{
  "crop_scale_min": 1,
  "vocab_size": 55,
  "encoder_arch": "resmlp",
  "encoder_patch_size": [2, 2],
  "encoder_width": 160
}
Rows from block 3 of the image encoder of a small image captioner, named by matrix and row number. Rows with one number within an expert belong to one neuron, the router's apart. Each number is 128 + 24 x the weight over its row's rms, rounded and kept within 0 to 255. All counts start at 0. Numbers have three digits each.
Before each expert's rows are labels from the 100 images, of 14976, where the router gives the expert most weight on average: "peak at" is the part of the image that holds the peak; "responds to" is what is common among them. Only what is clearly more common there than usual is listed. The data: made-up road signs on poles. In brackets: how many of the 100.
# router: router (encoder.blocks.3.mlp.router.weight, 32x160), inputs 80-159
# up: expert up (encoder.blocks.3.mlp.up, 32x80x160), inputs 80-159
# down: expert down (encoder.blocks.3.mlp.down, 32x160x80, transposed), outputs 80-159

# expert 0
peak at: middle right (62); top left (25)
responds to: brown face (60); grey face (38)
router.0:153127128106132131087102096151134141136179113115110158132166135102163087100168125112145127139114107133155147155161141101095170113135103088164139136141119093091103162148111171112119135130102118158160099137092111093096142109103136103164125161
up.0:068128126128128098128226166096128128160103118128128091138128128127128128128128128128134128128117128079081128138128128128153085128133152161128149151128128115128192128124142098128109128128095128099128149128104108110128121152128143184128167133
down.0:128128128128112128128098128128091128097128122128128119110072128128136128128128162119153128128066128128128128128128053128128128128128129128128078128128104128151128128128128137128128128080126201157093174129172128128191094090128128128128162128
up.1:128162128128092128128128128128074128128128128072128096128093128117128128128084128128128128089062128145128128128128062128128128128128070138128128128082128128128128128128128127104116128128128181128128128099128128142154215071056128096128128128
down.1:132128128128128128157128109128128110128160128128141128128128128128128128128128128086087128128201128124128128128128149111058118086128128097128131175140128128128128147128097128128128128128159128128128079128128128128128083162176128170113069128
up.2:128128186142147128128128128128103125128119128128128100148149128151128157128098154096074128128173128128128164128094167168111128128106128107128136128105141154128109112122093128105153099128155128095128128121128150147108138128152128128092096107
down.2:103128169128128101128145128121083128168128128101128128167150128100083128136128160128113170158070097128101178128104128128128128133116181128126183128087126092087128128128128128097128084128128156097108128154081114142128128128128128128128128128
up.3:142132205159128083128113128128128110128103168118153100145128128128112128128102182100073128128128124161151185128081128173128128102128141099128153128128161156128152128144105180128128124128128128079128104128128128144109147170128128118087091095
down.3:138163187128128093128078128128086128101128176074128128171128146128128128112128184107128150128128097128128128128098128128091199128128138063128128128128117128128169128135128128128136128063126169128126128134096128164128128128128138094120097128
up.4:128128132128128105128128178128128128178054128128128099128128128124100128150145154128130128128103082128128151152104128128157072128135128121128128132128128128128172128128125107110087128128097128128128128150128091128128128165111160165138143128
down.4:152128161128121152128094128181144115099128128128128106128106128128134134128037128115176128095128172146128128128128067134128128132128123128167101128142123128128112039128128116132128149093137182162128128128175128132168104068128139109103128128
up.5:128128128118131102128128155128089128166079145128128082128133128098128128179128128128128128128128080128128162150128097103128099128170117125128128128128128120128152128128128128106064128128084128136151128128128113128128125158086174122146109128
down.5:167128128128128128128094128171128128091128167128134128128107128128128128128054128089128153128128128146128100082128125128170128124128131156158128128128123128128128128128128128150128128128150128172128128128151158128153100088155128123128122128
up.6:128128167128128128128160128128128128128128128128137128128128128128116195131117128128128156128128127117128128128128140178173128143099120104079128128068182145115128126093099128108151100133128120128102128128128128128103128128149128128097130128
down.6:128128128128128128128130128128128178177128128128064128128128128128128128128128128128128128128128128056128128128128128128173128164128128128128128128128119128128128128061128128128128128128000126110128128128128128096128167128054128128128189128
up.7:111128128100153128128130128128128128116128084128145174128155128149145167128128128128128146128112136090144128138128128157126119177043131110127128118071128128101128128128128126105128128130189128125104136073128176128128128128175126110074156128
down.7:078128128155128128128212128128128128163133128128128128128153128128065128134128128188095128128128103107152128128128128128154104134128174128128133128075145122106108128128128088128098128170128128096118153128128128148128128128164128128138162128
up.8:154128180128128129123108164128098128154072155128128104147128104097128128147128179100128128128128128177128175128098128128128128098168102107128128128135128121128128148128128202128091119128128146128128128154115128138104128166124139128128080128
down.8:155142179128128110128062131163115121123118184082145128128111128128089128128128168106128190124128114175128128128108128128128151122128132104128128090154112144128109087106102168128128087092150162128096118128161159157128128128128128128111100128
up.9:128128128165101094123170128075088138107149075168108128128110160121128116121128141128125117128149104097112128118128167123133148108143128146128155162139128127128159116114158054128154128121104128128140130158119128115128120112165102161143128153
down.9:092113128138128094117155128093103139117157115128088128128128171089131094128137128127128128143128128113128128128133128122128133146128128118128176191128107128100158081086146106128132126113128128128156154136104128128153124128128128143176162182
up.10:133128128121128128128107106169158128168141128072128099128159128114128109128128130128139128128104087149131152157128128128102156128151141099128128096128128099128092170150128181128098128128128128128128111128089095128101169108062149067128128108
down.10:172073162128127128128107128164142142112128159116160128149128128128128128128128160104128139128145128172092113093128128128128128110162128166156116128156128145149092128128143128128128128128160128128113128147187128128149114114128128128079102168
up.11:106128079128128176128137100128128097128128092128128167128147128170128128128139147169107096128117128128189149155096074128128128157120088128128128128128205128128171143160139128128128166128082128103128096128128124118128164165128128110128128086
down.11:128090141163128133128154119150131128128153089128190128156177125149093170128128128128088128174128087128105151128128128128128108102111128128128153128118128142072093128167128115141136126161161118089075100128100158129118128128170098077109128128
up.12:128166128128128128128128128128124128128115128128128099128094149108128128128128160128128128035100106158110128128068107152169124179165128128128140128099167128210159077117161128128128128128072132114128128090187096138156178128128128128128128128
down.12:116128128128128190128128128093185091178128128128128128064112128154128108128078128128128128102139200128145128128119128156169128128128128128096128128128128151181128106128108128128128128128096128128128096083192099128128128147128094128089097128
up.13:128187128128128128128100128128065128128123136128128128128073126082089148128128128128162128136128128128224128062128128128128128128151128128128094128128128128164159087096094128099128129128128206128128154128128128168153107128128128128128128128
down.13:105128171128128122128128125128128128128148128128166100164128074169085143128095128128090140128128128156128128128128153128075092128128160105128128105128128128128128153128115128128128128128177094128068128123075159128062128152141109128128093104
up.14:094171096128128178128128128128128120128128135183138146091128126135128128160128128128128128128128128128188057128099128128128071176128128128128080118128166128166128075128128025110128128128128128128128128084187128128128128128160128128128128095
down.14:128161066087128128128062116128128128128128128128091153128128128128128128128128128136128128128128128128139128181128070104128185128128128128128048130128093128128128128128128128128174128128128126128206128128128051134128128128078128128128128128
up.15:128163128128128095128128128126101128155131184128128075128128128128128161128084128128128124114128128128172128065128128128106142128128189128128128137111097150128128063096128128128117128128188200128128148128101107196169128128104128128128128115
down.15:125104128124082128103164128170128176158171128128128156164146128149130128119128128128128128182128128138073128109128169128128128085128189155179165128128128128052126170137128102128139128147154128128115128154093165099100128114170128113128128160
up.16:128128128170104084125159138092093141100157101170112104136109157127128121128128128128128117128147114112115128113153170128138148107135147156128163154128128128128148100112141056128150128128105128128120128158128143128128128115161100158132128159
down.16:083105128128119090123152137089100139128158109154092128128128162096132128128139124120128128148128128119128128128132128123137128128128129128128181191128111128094163128081128120128128107128128128135162149143083128128146117128128143137171157187
up.17:122128128161101087128168128088100141107152085168105128128109158127128114128118136128128119128148111102110128116155175125131152108135128148128155158128128128128150114108145054128153086128108124128128137160128128115128128110171107166131128147
down.17:093117128128128080115155128094092144128156114143087112128128164097138128106138128116133109133128128128128128117128128117128128128128129128128183195128112128097161083087128116128142128128128128128163150131092128128147123128128128138173165185
up.18:128151128107203128108090128128128128149116128128128164128150101094169128166154095106158164128066128128159093173128128128150105150128089128128068095128121102147128156128099114095112158102128101152146128114128148128128086136126156128128128130
down.18:128128127165126125103109114150128138110146185128137119128128102128128128140128128119128165172128121207123106128128159128147111128180128128129128128092128129128128128128128104083095075128166128128128128118128193108128117114139128143128128110

# expert 29
peak at: centre (62)
responds to: grey face (63); white face (27); black rim (27)
router.29:118121115099150143157148121082147099147111095160127119093113111148148146164108108117133129132130141107164097110128147125120087104103105157083116121143129156152138129106117120146099110120142118150111163136149154163153089166162117156103128095
up.0:113128128128147128118138154100112128128092128142105148128155128074128128136149128075093128157128121103210142128128128128125128108128087080112128128128136128120161140128082132113128128087128107114138128150072128128129128155142128130128102120
down.0:128093106140120106135206160137170137126121098175128128127146128128128121128128089128128130165128141098107128103174174118132072103139177152141135164146128120128122129128128069156128128184128097128115128154093117116128128119165100128120160140
up.1:128188206128128128128096128128029128092128128096128128146107173121114128128128136107091157128128093128161156128085093172128171128128128056128128113128106146112151088128128177128128128050148159128110128150128145162128128105117128128122128128
down.1:128178128128128184152128107128128106166088128108086166128162128128093127128065152183128124104128127090153161128085094179157144172128128128100128112077128147164128093117128128128117143097128141090114129128130128128128150128120117135097128098
up.2:128128105092128156152113128128171117128163117152128128093128095171169128128116094151177128128148128128074081128128143128128103128128084128115112128174111128152128128128128147170099164128128110128140128105161157128150094136141128157117128083
down.2:128128137110150142128128083088099105128177118114090176125128180090097128128128162128128155158117128135155128118128128153114185128128113082086131097112128147104092128128128091093127085108148128133131121099137128162128128130135128083111092156
up.3:128128189128128147119140136128079113125090158128128128128128128128044068128128128128128113128128122128128128128128128128128151128135128091128176128128128128102162128160128128128135128103081128128128119128084081128094144128118128128107128147
down.3:121128136181107128114104128128105128128128128124128128128128128128068136139128141128073129128128093227128128085128128128128128120128128128122128128128167128128128128128128076107050128128128128053128128128128184100076128128128100128128128119
up.4:137105126177128124077113128128109164085156171102103128151128128085141089102128147128116128128068128164128156128128090128128160128170087089128185128128128128107128128150128128128150128128094128128135099128096125128113173100102128055159120150
down.4:118128128226128128128128128128128153128190128103128149128121128128079128128101128149128128128128068128128128128128128137128128141128128128128128128128084128128128128128151042128128067128128142039096128128128207128128128128128139128168131128
up.5:127128129128108147114128128143128193128142128066086123186128135111128099128114135128128128152128128128072162128133141108128192113133128128196143128128086089075128128128156128128159128123128128138160110128075098128116155080128116078135128112
down.5:103128162177164141128196165111100128128128140124093160128171128137086083086108176165065103128128110110128160128116170128126128128159142099104179128101128120128104128128128047103128128128114128067128128156100128139128128120124097118128101128
up.6:128145128128154128110143128166128153128128153107128167139167128128140106138175128160128128128128097124128156128128127128128114128162095128169169128081128072128128128128128128084086156128088128064128128128082102128128168125083186128128128128
down.6:084178128128128128128128128085067128128128137128128188130098190128128128138128128193128128128128128081166153128128122153128152152130128128086128128128128128128128128114091158128127085128128168094128128128128058151152128128098128128128128154
up.7:128155128128128128128090128128128128128176171123078169128128139099155128128128128128128164128128128094128128128156160128128186151141128117201128067128128128118110128128078128128128128092099128128128128128088128128128128064128128147128128128
down.7:111101142155128128128151167128128159204137118164128128128128128128128098156160096163115128157128151128128097089135128113176066128128141128128152128128161128120116118128128120128132107128100098128128113128128121097101128128144090128128101173
up.8:099128128128128128147115128095101128113128128118128128128128198128128128128128195128113128087111138128128151128098128174152165134100121093087108128105128128128128066128128193128189128089128214139128128128128128170150128128123128108128128128
down.8:128116072128128128095106166128128151109128103138195050134132128128128142176184128107167128111149128129120113146128159128128087128154128128150128173151128102128174128108128128154128128184128105161128128128128128128128128128128112128165128097
up.9:136178177092117121128098169139128128128128147104128119144128128128128102128128128128128172087063128128102131153128086162128153128128128128128167128128176128128128067128128179128133128128075166128128122128128084149132128128062162123128128128
down.9:122129139169177163123128153128128128128176115128128182128128128128064106128152128146057128181128128128103151128082128128128132128120136098128151084128128102111128138175084128128128128162128129057086114155108124128109128134128128128076108128
up.10:180096154128121128128128128104118128063130116128128081128128149128128149097101166092083128128128077128128162096117128165128128089166128128128128117144141147128128128128230082162134087110126162102128113198142128152138128128128124128117098128
down.10:128146128087128126165060128128147119168066098110128086128070123128128116128080143138128157068107126153135128164128128148128091153127128158124128094130135142196128128128153159141128128144128128128051128135143098128128133102110128088128128107
up.11:128164147136128098107128128128080157130128147099121108183128135128085097128128140128111140129106109128128163128128128128128155128165128084149178128128128128128128128128128128128157128096087156128128128182070067128128152103096128109128128128
down.11:128128128128073075128093128128106128128128128103087128185123124141086128128161128123108128128128086229128127128128128128123155138130128122128128128128128103094128128128128096128128128126166128095128154173128128128128156128090163128165128128
up.12:175086198162128128110154128128106136117128128140127128128126147138140128128111127068099128128169128150169138093128128128128137074128114115128137124136128144080116127128144128144129128072128136142153128204148162149128128128128128128128085128
down.12:107128129128172172163140149132128118170064128128128161099128150144117128128102099179128128076101128128128122128100128155189128128128084144116097109128170146166128096128128128138146138157128117109099128119179096135153128148128092101098134133
up.13:128193142128128128116091128128100165149128189080128163168128128128128128128128128147115106128087125128128154128126108128128180128131128085197128128128128128128128128128128128128153128101128128128128121105080114074095163107061128099128128077
down.13:128152167128128107128146133128128128128159128104128175195128128128128128128147177144128128176128098128128128128114128128128177128140128088128190104092169128111128128114128108128128128128126128061128129182072128128083128128103128117129103128
up.14:151128128104128128143096128112128119128128118149128128106128128147157134128128128091128168145155128128135092114128138096091112081099128149116112128156073128140104128116109128160128128128168115128128148138149170128128081156152128148092102099
down.14:121111128128177156128143103094128103128159107134128177125128180100092093128128128128075128150109128128146128098128141128129157128109097128080125096128128154105078128128128093096126064115128156127132128128147111128128132125143120091093079171
up.15:107190164128146128128128128128076137128128157098075128144134128128128085128138128128128128128086128128128131128128100128128175128142128064138128128128137128075166128122128185077124128051073128128128128128128115128140157128110144128128128106
down.15:128164128179128128128128128128128128128208128128128162128100113128128136128128128128091195128121128161128128128128128128144128120128183128128183128128111128130064109128138128128128128110152167054092134128128128128084128070101128128128128128
up.16:190126174174128100101120128128054160084119158115128181160128147094128078128144128128128128138128128128197170128128128128128145128194120128128167128128132118082128128159128119128124128128074128128148114206098077128087160128124128121107128169
down.16:128128105128103128128128128144128128128128128106103128128128128178128134128128150128070128128146128221128130128128128111104103103128128128131183128128128110128085128128150076092026128128156122128128128182128183128128128107088128128149128128
up.17:128158116128128103121128128128073158128128140115128170170128128128128108168175128121128128128092128128128146128128128128148138128128128138128128128074128063128128128128128128128133128161128128102128128128049099089101150112128128128128128154
down.17:070128131207128128120128128128128128128128160128128194128128128128128097144130123128075128149128128194119128128128128141128128136128153088128153128128128128128128128128128129080128066128141148052128128128128150128128128128128108083128128135
up.18:128176137128068128128128128128103128130100142129143128124128128128127120128081157128128103128104104128153141128128080178128103128159128128128128206070185128190220128128128128128108128128053128048128128083128113147128145128084128128128128128
down.18:128093128221128128080128128128105128128099128128128140150208128128087164070128138128128128128128106082128128128128128193222154128128128128128128131128176128128128128132128128128128128128142128102128128128128151128128128128128128128103128128

# expert 30
peak at: centre (54); bottom centre (28)
responds to: white face (99); grey rim (30)
router.30:138149120081140128168124172133151159159138143143100164110099101160119102134119121161166126112125158084085102132145107129137110128110120168143142121162115100182144105137158131118077169111097111137135159135140092100124141117091162175123127125
up.0:105159130156128108128128112080086128128128128128151128114128146112128128128079127125135149128104128177128128087091116177150128153109128128052128128072128128128122097097105146116137065128157182128087128128155159219166128133128128120128157128
down.0:128128176128128128088100190128128128121129183128128102191136128125128079109177134128128128128128128128128128128128128128137155121187128123128210144128128055128128105126128128110134124147128121128128128128058128128128128128128131109159128156
up.1:128152128180085122128128128120073100060092128063128093159122164128128128128128151098099136128143092197128151096128128128126128116128196090109102144100128128128128128114146136134128128128128186113128128128143177183166128145128107128171128128
down.1:187110182128144128128059171160128128120128128128128131164128124146122128075154125114118128128128128128128128130111123185184128128128106128149128128128128069128128118180120166133165162128095128128134072128128124128064128128105125128128128150
up.2:128128170128128128128128128128131128150128139128152044128128128111128218109128128129128128128128144128112128093101128196128107128103127128128091128098155188128128128128143162128128128128165128128128128128169192198165099128148128128128128128
down.2:182128128128128128128128222128125128128128128128128120128097128128076082118122123174128128128117128128128128128128128136145128128128128173128203114128128128128128128178100171128128128128085079072102128128128128128128182128128105128103138128
up.3:076146146173128128128155111128116125092123199128122113126128135128128128128128128128112092128167128128159128128093128149128112137128128133067128185103128178128206094128128128128123155094128108089128155110128128152157119142128085189128149110
down.3:128128128148093150090135128181128128128128128128128128097128107128128128195167128128183128128128128127130128128141084062140128128130111175128128148128128128128128128151187128149099123128128148157128128145128128112179116128128128141128176128
up.4:109128128153095136090151128096116119128128128102097138128120128142077128128134167128092075128196084128128128102128128128128128109128192128110128189154128182128128128128128165161128134128147128128128128162128128177128126149128094128203128128
down.4:095080128128111128128128095128128123128163128171153128106128114127128171128147109128114066167170137128128068128132138067117104113128105128128128177117092128077128142128128105177128128128176108163164128109128128120156088128196128136128128128
up.5:157162128128085128128128128128051128128130150090128116118128165128061128181147128119128163102128088202128128145065128128128107113128138128128120128128153128128159128128128128071128128128088128128076128128128128179159128128121128128128128128
down.5:128128128128128128128099124128128128141128128128138064128128118098128128152138128128128171128128090165128122173128128061128105107128128128167128128162128128075128128128128202146128106128146123169128128128128149148128128128128128128160149126
up.6:135139213128169128128166116130128128128129128128128170128146128128128202022113128128110178178155128128091124128120128128147128147061128094128147128090128107128128128072128128128062128128128117102128128112099161134128128114106190121128128128
down.6:128128144128128128186128133061128128198115128164128188128128162128096128149128147187128119128127163084128128128123128128109128128128128128055107128112190128128128128169128128128155128091074158128128101128141089158123128128129128124128128128
up.7:138128123128167128124128155128128128128128128102128128128128076171045128128128088151128128081189128088114128128128128128128128128117255144143113128128074124128128128128128126128128088128155140128128128173175128130128159111128128128128128138
down.7:131128128128128098174210128128128105128128128128128182128128128128128089128128095128131152189070147000128128128128128128128128095106140099128124169144128128093163104128082128128128128128128128142128120161128063128162128128119128128090105184
up.8:084147128145157128103201128128128137128053124128128113128128128128128128128135128128130128128171128112128128076111128128139128128128131128099128128113128138128128128128108151128088128128128128128128143128128175143119128200149123128128128098
down.8:128128128135128175128091128128128124128055128128128123116145128086128128128114146140190086128117124128192132128128128128176128146136128128128128128094149128177193111128118088128135148068071128170128128109159128128128128128128174143189128128
up.9:103128169184128128107154090128053124128114128128128128163128153118093171128128128120084128128128128128181128094107128128085160128128128078106128128085121157066124128128123128128157128128184128094143128143128128190128119141128128131133128128
down.9:128135128055128128128040128128129130128128128128128110128128149128095128128128128128128128128128128185023128192128128128128139199135171128128136115128128128128128128128185128120128176163108140128077128128148128128141159128128128074128128186
up.10:128128128128100128128134128128128092128128128128128152128128128152128128074128128128098077108128128131089128128128128128141083128128181128103128128175128199128119128128128188183116128128128159128128140128128128149174097154128086128128128181
down.10:128128108128097128080128083128128128100128128169128119128167116128128128113128102078128075128128128128074128127128092128123114128126128131128111155128128128128128128115128128128174161104178104128128128107128191128168067121197128119128128147
up.11:124128108128155189109163120128128156172169112128091155128128090153122110117191100169128128175128146081164115128153128059128139128136107128158141095128149079135144173146107106128106168128100094128179119128056128094062162109128137158128116128
down.11:110120102153129128127213114128128128146131116128129137128160089144149134128128087170144084143192128099128106096128127124145103128150128128126124156128165128164141128157152064144121157132106099128158140110106119079128128128143089187128135128
up.12:128128128152134128107128090096072088116128128128141128140128133099085189132117128124137178125109112176182116128106116128159152176111187090100105110058128145128128128128128128083109085152128128128096128128135128181128128128128166128128128128
down.12:128128135139128111129128181128174128135080220118128039155121128128133128131128128128128128112128128142128124167128117128156128128128118143128128128140181128128167130128128239128128128128128128128128128147156128128105181108128128103128128093
up.13:128128128128128128148128128128128094128099108128128101128128148128042128176106128128128128128128128128128128102083115137128120131128150137067084128128128128128128128145128137128111051128117205124128128128128128218162128128128128128104128111
down.13:111128128128128116099131104128100148160128084128145091149169128128128163166128090128128128177128095096150128128142128048072128128095128128128128127128128128128144149090132165128080128128170128128128169143065128126128128128128169122128180104
up.14:128194111165147128128066114128068055084084152100128128120128136093128128122128115122128128128101111128128128128109128206128147128128151079128128101128166128128128128083128187128128128130128189128128128085128128198164128148128128128106128128
down.14:128141168125128103138089168165096128134156159128128128177122128128128107136118160128128128128128139151128128128156128122144140105128128127171128128128128128128130138128115193128114110148128124102114128195128128108070156105096142096128113128
up.15:128147120076116121124123096174128100115117107043207130128107128128128126128135128126139128104120105128105111138083076143128100128078185127128095156128128170128147114158132162128139128128128154128097109128161128153154115142128128129128150155
down.15:127128130133116128126090128128130127128128098118128133128061143119145128146107128089128163128130128114140118126128138085094128106080128125123128105153039156079095133128148128134128094100192128128128128128171128157173082114151128128144134128
up.16:128128128128105128095113128214128177159128186128128128128139073157128128124128069151128128128128128139087105129162148128097134128097178134180128128152074119128128128128182128128128135128166128153128128128128128103128128128128167114098128128
down.16:128092128128128157173128128121152128128124097128128178128146128128128087074099111125128177113128128061152128081128128128147128128128103116128129128107128128128086128128077128128128098162138128128095076115128128128133128128128085108020101128
up.17:128128204128128128128128128080128102128128128128079128120128128128174128054128102076098171209128128128124147128107128129128128128128114128138128128111128111165128167128128128128128128128142128128128128128128135128112128167128128128128128128
down.17:128128128066172128128128128128128109128128128128128128132128177128128128158128139196128128128067132128128172164128128128128128147128128098128128128111174128128128128130128128049164128128033128128163128128096128128128128128128120128125128128
up.18:128097180128128128128189132133164124128069128128129128128128128128151231128128074103128128128128128128126128128128128155128128128128128128136128128128128129137120128079128128128128128146154088128128128164151128123128128204150128128128161128
down.18:097174093128180128163150128093095089128128128105128189128128168070091128131106158175155133128084128085163163128081128181128162128115086100073128083128128140145128098128109101084128128095077182128128141128128128128128128128103132125128131128

# expert 12
peak at: bottom right (26)
responds to: red face (96); teal rim (33)
router.12:119127064114106146133132132142138121120110114088153111112110086163089117156123143143113108141092104158154144143114116139097104111141121119129137078132136149115121158163153097148132142152130134115091109120125110129101135141103128086090114093
up.0:159091182130128128128176113128128128172128111159128128128128134128100128128152128128128128128240128128128128128128189128138118128128187128128128128128092128128078128112093128125128091128128128160156128163128128128128128128183128163128128161
down.0:119144092166128128128095128148128144070176147148128036118128098128128128118131102128134128090128149128128120132143128153128140128164112127145126128129181128146128117128128207150187128128128105101132094120128128128128153128124090128128147058
up.1:128078192128102128128128128131128146128128104128121128156128148128128128128128100108168172128182157156078128128128128073157072128128174164128128183153125128099128108095122107128128113128128140128131128153128128128128128119128128157128128190
down.1:128145070128128159148108128128128118126166108138162072080122096170122128158096128171116057110134128128146128128128128152089117128153083128125128087128177151128128128110128188128140119129107128128117128117128128128128128128110079128128121038
up.2:128130128128117128128128128128128128128128099099128100177128170128159128119128128113128128128128128090128128128128130128128231099115122128188128128128072121087103106128128153128211128128135164150170090118118089144128164128128128128128121128
down.2:128128128111128073113110128128128128074128179141128043128128113070164128128128128077128120128128128134146128159128128128128147155130136127146152174128095136131181128128128162119145127102162128128144128128128128128128128128128128128153127076
up.3:128128137128128128128128143128128128164128124124100128141128166100128128092128128126172128094083174095128104128140128120156187176128128151157128128128109086128100096128128139096150128128088157167128128128147088128135163069128134111128176158
down.3:128165128157128148128117128128128128127128128128128151128128123109145128128128128160128128128187207128128128128128128171128128128128128156128044128128128128162151128128128212128166110128128128147125128128164128128118063128128128151128145057
up.4:157090150128128128171128193128162128128163128128145128108110128128105067128111146100128128128101182128049141128129128144128128128082128163113125125173109137128128128128128150128128107128128128128099113128128046128128128128128110096128128154
down.4:128128134128128128117141128129107128174128128128060128128128128128100128144128128128120153125121077128128147128128128128157129128141128128128169128105128095128081126152128039113077094149089128128119150158128128145128181099128157130078128164
up.5:149085166104128128128182128128156155128128128152128128128128128128107128137128128109154154128194128128041128128128128128128099128128184159128128128165089128128081128128123128128128128152115128128128128152132128128128128115155128161128128179
down.5:110128128156128139153098166128128121099136130142167039101128128128144123155099116154125069097140147128128128143128128128076128128156095139128128101128172151164182128114128128128156147116112128128112128113126128113128128128110128128150128037
up.6:128092177149128101128128128128128128128128128128128179146128181103128128128128128128128128094128128128128128103109128101194135128128128128128128182128128128128128128088128128109128110128100128128151128128128092153172128095128128128163128180
down.6:128128052128137128128128128128128131117147128135128098074193128125128128128128107128128086128118128128167131128128128172112097128150087138128092128100193128128123123128128128128119083128147128075128129104134179149113128128128089128156128052
up.7:128080154174105128094178158099128162128128128166103097181128122128128159128128128128128128157158128128097128135128166091128090108130128128128171163128150128128128128100163128128128122153153128121177128151098122128115150128162128133128128130
down.7:128163104134111128128067128128128128128128128128122128108128125150085128152132137174141177111104091223128128162128128132128135146139128128137122097128115128128128128080128121128059098116128179128128128128140154128128128102094142128134128095
up.8:128128163124128128128128097128130128128143128128128128128128175099146145062128098102162128092128167128128128097124128116158150128098128128128128128128128128128098064128080128112128134103128169155151128109155128167162128096128128128152176128
down.8:128185128151128128172127128128128128120142128144128104077128118128119128128082086208128128128169136098153134128141162128128128155158099113128128128128200128158160128128107165133145109128089115128140102088134138128128128128128114122128128075
up.9:138075167128113119115155128111128162128128128153128128154128168116173128128128113101128128128148140074128128128128166095128184110128128128180128160174056102114095103102161153147135106106120140157161128160110085128157128094128128128147142159
down.9:128128104128130130128094128128128140055170137151179073128112128128137104128183091107115128128140101128128119116141128128128128128201122125139128128147181128128143128128128223128128122128128127108159128128152125131140128152115128111201128092
up.10:128128152128128120128128128097128128178084128153087128128174154088128128152150128128128128128087128128128128128129166128171128148128176136128128136112104074128128128073128128088128079128188128128144177128128128128128128128166161128128151147
down.10:115128128121128128167134199128122128128165080128128146128128128149094128168102140182128128128083128072128128128167128128083093128123163128134128107128128130128128136116128159128128083128099134100128128172128059128131129128113109128140141128
up.11:128128128128128168137163166107128128186094100173128081125128128088128128153128128128164128154109192128128085128128128128170094146123089128128087125128128128128128128089128116118128082128128128185128186139128127128148128094169175114128196160
down.11:128139128145129148126128128141128128128155128127167133078159128190128111133129146180128128128128128128128128149128128128097089128128128144128128124129128128128128128158128128154090128158128128087107128127128128128148128137137095064140124128
up.12:128128128179128089093160120098091122128084128128099167158128169087128128128135128128127128128128128128128118128128112115209128128140128120128128161128128120128128104092152120106128105128128128144125147136128128161151128125128148128167153171
down.12:069128128191128186128128128111100128128128128128163159128128141128128128128139128128097128128128100128128128112135128128124128128128084128101128078128193128128128156128128128128140104165128130128109119150128128124128128144128128063177128069
up.13:128093153144128148101149126128151128113134128128116143128116175128111128074156128128128128166128152128077128089128156113128189095128192112168092128177088128128128128128128128145157128128128128165168119174128085128154128128128128154159128164
down.13:128128096166124160128120128125128114115182138149150094096128068128128128142128089130128128128157128138159107128155128128128128128147080128128128128114160128132128172128128155112108128127168092128128128104116201128083128149128106128128108053
up.14:128128128128128128128188128110118138170128128143083165146146165112128171077128107128138124128128128190128101128113128105176147128128128140128128156128128111128086100103128090128141128128128147133135152128128128128160158098128128128166128166
down.14:128128128128166128128131197128105105128161128121128107072154100149128128148135128128095073128088106128128128141128166128159096151156128128128108128128188128118128156128108128128128128174128150128128128107128128128113156128128128099128128047
up.15:128128140128146173146128128107128169172148172164089101128130153128164128128128101155151169158128151128128090090128178128128170128169098160177128101098102128177128101106106114128128097089128117128141128118128105129163128084151146165128128128
down.15:096123128128128128128128179103089128122128130128128065128128128075083093128128139128100128128128128128128128108103128120154128127128128132088128143107156128128128128128128128128128041128102152101128128128068128128128128128128113128128153133
up.16:127128141202128128128128084113128128063128128128128154128128165128128128101128151128097128128128128177089128096128181106128192076128169128161115128160075128128084128128128128128147094128168136128128128181128128142128107128153107141161128136
down.16:123128110128124135142099128116126120114128153182128073099131128128140128152130111128128128128157144128128121134156177128077128123128107128103128109128128149146128147113128183118128133122133085124128128124090147101081104128132118128140075067
up.17:095128155128128099128155149128128128163065128128128122148164128079155188128128097128128128128128128129146078128128158085166128165128098128128128157080128075128128128071128155108128128128134128128128217128105171128128128128159128137128175151
down.17:128128128128144116152133190128128128128118078112128124128128144128128083110088141128109128081083128128082150128128145153128128140128162128128128128110128166128131129118111188128128128128092143128074128126096067128161146122128128089128155128
up.18:101128087112128144128111128128128149096128128121128113096128128150128061128128145153128097158128103128062128128143165097128128128144128120193197128181068128157128128146137108128128146128128128128145111128128092128128128107118105119128113128
down.18:076128090113128148180172128062119128128128124137128156128098128089128074128128118164129128128095128102163133128135128141128151128095128115128150094075104128128128079083071128094128084120128156128142128128128058128128128128128128128128151108